Rows from block 10 of a small image super-resolution model, named by matrix and row number. Rows with one number belong to one channel. Each number is 128 + 24 x the weight over its row's rms, rounded and kept within 0 to 255. All counts start at 0. After the name is the row's rms in percent of the matrix's.
After each channel's rows are labels from the 100 images, of 14976, where the channel reaches its highest value: "strongest on" is what is common among them. Only what is clearly more common there than usual is listed. The data: scattered letters and digits in many colours.
# convs0: first 3x3 conv (model.decb.0.2.convs.0.weight, 96x96x3x3, each kernel summed), inputs 0-95
# convs1: second 3x3 conv (model.decb.0.2.convs.1.weight, 96x96x3x3, transposed, each kernel summed), outputs 0-95

convs0.58 080 [161 137 152 126 181 128 142 140 113 150  63 129 126  83 111 141 113 111 142 105 153 137 125 120  99  90 152 104 109 101 139 146 130 105 154  82 126 154 151 114 113 122 153 156 129 137  94 151  83 106 156 107 121 119 107 114 125 157 106 134 109  96 103 110 177 115 101  96 120  73 133 158 129 141 148  96 154  92 126 103  83 149 143 139 149 143 126 118  97 150 124 103 107 135 151 106]
convs1.58 083 [ 96 118 119 153 159 110 125 107 145 154 157 162 169 168 131 103 138 135 107 146 116 103  97 160 167 151 126  99 137 150 128 146 102 164  68 127 163 127  96 175 142 140 112 151 149 140 147 159 151 129 128 164 131 173 140 161 162 141 156 130 141 134 126 160 117 116 157 168 127 136 128 123 129 138 128 149 114  96 105 135 179 116 125  79  89 128 123 147 140 122 157 145 120 163 140 102]
strongest on: blue; black

convs0.19 110 [126 132  78 113 109 132 143 147 130 138  71 132  85 147 139 136 165 139 138 133 114 119 120 118 100 136 129 121 136 101 125 130 128 102 138  88 121 106 187 106 117 154 107 122 117 107  56 170 125 176 142 126 117 110 155 104 102 120 121 116 125 146 148 132 120  94 136 100 131 112 146 134 109 105 162  96 117 106 135  95 167 122 160 117 155  95  65  99 144  93 113 100 101 133 141 114]
convs1.19 094 [138 115 134 141 150 139 125 122 150 113 168 130 129 137  95 136 138 128 126 133 144 180 115  99 141 131 140 126 156  94 120 141  75  84 129 128 186 149 137 124 106 159 108 151 177  80 146 143 147 100 134 155 120 143 128  93 107 135 147 111 101 150 133 112 112 169  84 144 136 169  97 158 151 155 145 163 131 109 162 125 122  94 109 154 142 185 135 136 143 122 112 113 166 165 140 142]
strongest on: black

convs0.84 090 [133 121 111 100 120 107 138 107 151 110 107 118 144  72 104 118 101 139 128 199 145 105 117 108 101 105 127 150 135 122 118 143  69  91 142  93 121 124 144 141 123 134 156 160 192 123 131 178 116  85 139 136  97  93  83 113 145 104 106 125 124 149  96 131 115 100  94 133  95  85 155 127 131 113 176 103 115 115 111 135 141 136 129 100 113 146 125 115 105 109 105 135 128 105 121 118]
convs1.84 095 [139 130 104 142 160 111 159 142 190 138 124 161  82 162  89 110 125 156 134 124 180 171 136 116 146 151 149 107 131 128 123 145 140 152 142 108 146 116 126 115 155 181 132 131 135 133 148 136 101 150 162 119 163 172 157 132 103 137 161 134 130 119 127 117 137 125  84  89 115 171 103 153 168 140 127 141 119 148 111 151 141 156 105 164 157 149 130 127 180 100 148 153 135 124 152 141]
strongest on: black; brown

convs0.65 103 [125 151 132 149 122 116 130 103 203 130 142 131 117 154 145 140 142 130 158 122 123 146 178 165 120 133 133 136 140 108 164 112 129  73 126 144 123 142  98  77 129 142 150 166 128 131 189 151 126 161 173 149 156 136 133 126  75 138 145 119 152 110 100 147 120 132 142 111 148 117 144 124 154 138 150 146 152  95 108 153 124 144 162 159 101 159 164 119 136 168  86 133 125 144 154 135]
convs1.65 093 [122  70 113 135 124 158 130 171 121 152 122 119  88 155 130 116 136 134 143 131 116 151 106 118 148 115 110 105 140 135 131 119  75 112 121 137 123 130 138 153 111 117 110  85 190 123 103  86 135 110 102 133 115 112  90 151 107  95  86  84 138 120 124 131 157 126  65 124 178 126 103 127 109 114 120 118 142 119  85 125 131 115 102 104 117 114  78 120 112 104 146 177 134 150 124 168]
strongest on: count: one

convs0.44 102 [ 96 152 135 164 124 135 143 141 189 147 127 110  76  79 114 135 108  80 157 116 144 125  99 172 145 126  96 157 113 135  83  85 137 107 135 126  83 165 131 132  96 141 162 143 162 144 117 124 139 131 124 115 134 175 120 179 113 142 124 108 127 110 118 148 147 143 132 124 181 125 150 130 154 136 105 122 143 135 119 137  99 122  97 145 112 123 113 124 139 123 114 116 157 135  73 167]
convs1.44 121 [ 93  81  93 112 109 113 116 101 101  89 116 146 141 168 160 119  78  99 130 145  77 128 141 103 124 122 148 143 161 131 131 120 127 116 115 117 140 104 136 133 120 127  98  94 121 118 124 102 117 152 117 110 134 117 150 111 107  99 153 166 132 136  99  76  90 131  91 157  99 156 110  90 135 117 124 120 146 183 160 101 165 150 150 124 136  87 153 134 142  96 105 161 112  97 129 130]
strongest on: count: one

convs0.76 099 [ 99 122 128 120 145 124  95 144 133  98 103 109 130 135 123 134  95  94 176 100 108 115  85 160 109 109 118 131 117 111 144 134 133 112 132 140  84 173 138 153 131 131 129 183 155 155  70 137 186  99 149  97 111 112 144 151 104 192  81 129 111 164 122 114 130 117 115 159 131 135 115 143 123 172 117 127 134 111 134 123 146 122 149 100 169 121  88 128 122 138 114 113  96 156 122 136]
convs1.76 101 [109 120 117 107  99 147 135 129 124 143 126 138 131 113 169 104 146 156 120 162 163 146 149 109 125 119 144 108  67 102 108 115 134 133 111 126 142  77 125 134 151  79 127 138 144  97 100 159  91 135 137 141 121 120 165 123 114  64 148 160 114 139 150 138 148 167 168  88  73 139 157 112 141 148 141  81  95 138 115 138 125 111 123  81 103 154 116 128 149 136 155 148 135 124 156 104]
strongest on: black; blue

convs0.88 107 [120 117 147 126 110 133 116 143 101 119  43 156 141 105 146 111 100  97 136 104 111 134 136 140 107  93 136 103 137 137 151 108  94 120 141 101 152 158 179 141 134 113 136 146 135 113 138 145 182 139  77 126 109  85 110 110 153  98 131 172 131 108 125 121 147 123 121 119 148 105 146 119 134  95 129 155  87 162 119 119 154 158 114 147 114 113 183 148  82 121  96  94 131 130 143 144]
convs1.88 096 [ 97 116 119 134 127 114 126 149 152 164 133  78 113 140 118 149 115  93 130 108 164 157 132 119 160 130 132 121 106 119 113 151 134 150 159 113 163 123 105 151 119 167 122 107 112 125 137 136  70 119 165 183 134 181 151 148  86 152 113 104 125 150 149 137 117 126 144 109 104 125 123 158 114 152 126 122  93  84 120 167 104 152 173 129 133 146  80 118 135 117 170 142  92 117 171 122]
strongest on: purple; black; blue

convs0.64 093 [ 99 116 128 134 134 127  92 132 161 180 100 125 104 100 126 123 100 122  91 110 131 152 124 126 109 119 158 120 107 120 118 106 110  65  93 118 128 139  97  78  82 111 140 183 111 142 136 117 139 136 140 118 151 142 121  77  90 123 157 135 140  90 103  70 155 138 132 112 137 114 109 106  75 155 123  98 100 138 165 117  88 134 128 124  90 149 128 146 130 111 128  99 131 134 128 125]
convs1.64 083 [ 78 140 110 127 137 126 155 163 148  85 131 120 141 149 120 137 126 123 130 148 162 103 122 108 161 113 110 145 175 173 108 117 112 160 162 123  94 172 139 118 137 110  99 142 112 125 128 155  99 123 120 157 141 157 152  98 134 110 181 155 146 143 125 189 127 133  91 149 142 148 115 163 144 138 132 159 138 113 142 168 173 139  84 139 148 151 103 116 112 130 138 133  94 131  81 110]
strongest on: count: one

convs0.81 101 [ 81 160 108 145 137 125 132 102 124 117 129 108 110  88  80 121 110 131 133 142 152 102 170 130 115 188 124 131 118 111 133 132 125 115 115 159 100 140 114 155 141 182  89  85 127  83 133 114  72 102  96 101 151 146 138 109 107  98 122 126 150 119 120 135 148 131 114 155 123 116 107 125 116 117 133 135 181 161 157  73 109 125 144  93 148  97 131 152 122 148  99 152 105 109 130  99]
convs1.81 104 [167  85 107 108 115 134 114 136 122  76 154  93 114 135 167 172 119  87 115 121  95 125  98 162 121 122 123 129 102 139 131 140 136 115 142 121 134 112 146 170 155 130 155 150  92 161 122  96 164 204 129 137 157 101 125 149 152 133 131  97 154 113 174 150 113 136 180 141 150 123 130 155 119 146 118 102  73 120 154 136 113 146  98 125 140 141 142 149 126 130 142 145 155 126 106 135]
strongest on: count: one

convs0.40 107 [161  97 163 127  95 104 112  99 118  69  51 162 125 108 122 130 100  68 133 120 161 146  98 113 123 149 112  86 120 113 143 133 159 155 128 117 106 132 116  98 113 119 126 165 115 151 118 107 128 118 162 133 107 124 104 104 149 107 139 145 106  89 125  83 155 105 111 107 104 148 131 126 154 126 146 100  79 134 114 166 114 106 122 120  97 123 157 119 154 128 132 135 114 143 153 141]
convs1.40 106 [137 117  90 107 165  87 100 121 105 159 105 131 169 113 116  91 125 134 114 135  51 131 134 117 127 150  97 125 110 159 118 167  91 135 103 139 136 125  90 144 143 169 129 115 113 169 127  95 117 132  97 114 134 120 138 150 126 153 124 123 158 119 127 141 111 110 138 116 153  97 137 117  79 129  70 148 137 134  84  91 106 140 163 108 141 161  71 155 138 134 130 125 154 124 130 133]
strongest on: the character W; the character N; the character M

convs0.94 106 [133 118 117  87 129 149 135 146  99  85 153 146 152 103 158  99  95 113  99 118 124 160 114 142  99 125 115 111 121 157 119 124  96  71 126  92 113 114 164 134 133 137 104 132 140 147 119 154 119 170 146 145 148 145 123 117 119 152  99 134  91 183 170 131 147 133 122 119 116 113 140 157 118 144 141 124 131 157 147  54 140 132 160 154 139 124  98 109 135 111 147 136 117 162 200 136]
convs1.94 107 [108 151 120 123 151 109 107  98 156 118 167 108  89  92 113 136 151 176 129 130 149 112 108 114 109 150 130 133  96 154 136 174 182  84 158 120 153  77 125 134  81 132 145 119 143 108 148 184 161 120  90 117 138 158 151 133 125 150 177 147 125 155 120 123 132 123  90 115  99 147 117 118 120 115 170  96 107 148 146 148 159 161 142  94 136 127 125 133 123 156 126 126 151 120 117 144]
strongest on: black

convs0.75 103 [140 130 140 119 108 112 132 153 143 123  68 146 130 147 135 130  97 116 124  84 131 130 123 162 133 118  94 145 125 105 104 125 102 131 143 143 127 141 168 171 157 132 119 124 179 133 105 141 158 138 139  92  81 117 129  80 154 123 124 163 158 104  97 139 134 127 116 113 134 173 161 131 119 109 103  87 160 112 108 156 131 143 176 140 156 132 157  67 137 143 121 102 147  99 114 173]
convs1.75 098 [ 86 137 146 146  98 146 131 151 101 146 166 162 114 119 105 110 157 130 127 178 143 104 133 101 117 126  90  38 109  90 125 128 134  92 111 111 114 147 106 101 128 151 140 139 129 134 108 143  81  83 156 145 163 131 135 130  85 137 116 139  97 141 169 127 128 132 138 120 124 129 106 110 109 114 135 130 122 104 143  96 145 119 140 188  88 127 109 139 149 101 145 135 151 143 146 158]
strongest on: black

convs0.29 097 [105  99 102  89 127 122  97 141 136 139  84 143  92 132 138 128 132 115 108 111 108 127 141 132 150 122 128 157 101 166 150 133 131 149 129 100 166 108 180 153  87 117 104 140  72 103 153 101 139 122 130 147 126 115 149 111 111 120  85 125 107  76 126  99 136 128 128 114 177 134 119 103 159 122 135 145 118 139  98 105 169 149 122 127  85 145 109 127  92  71 119 148 120 149  97  82]
convs1.29 107 [122 126 152 158 154 123 113 149 143 125 120 156 103 111 111 109 138 155 137 115 192 144 139  88 176 114 151 117 129  84 101 128 127 115 126 166 111 144 121  97 139 136 142 143 136  87 127 162  79 107 118 156  82 164 140 103 141 118 150 159 146 129 130 114 113 139 120 112 103 123 124 169 129 205 131  67 122 111 152 163 104 147 134 128 127 159 144 118 154 107 134 105  96 119 130 119]
strongest on: count: one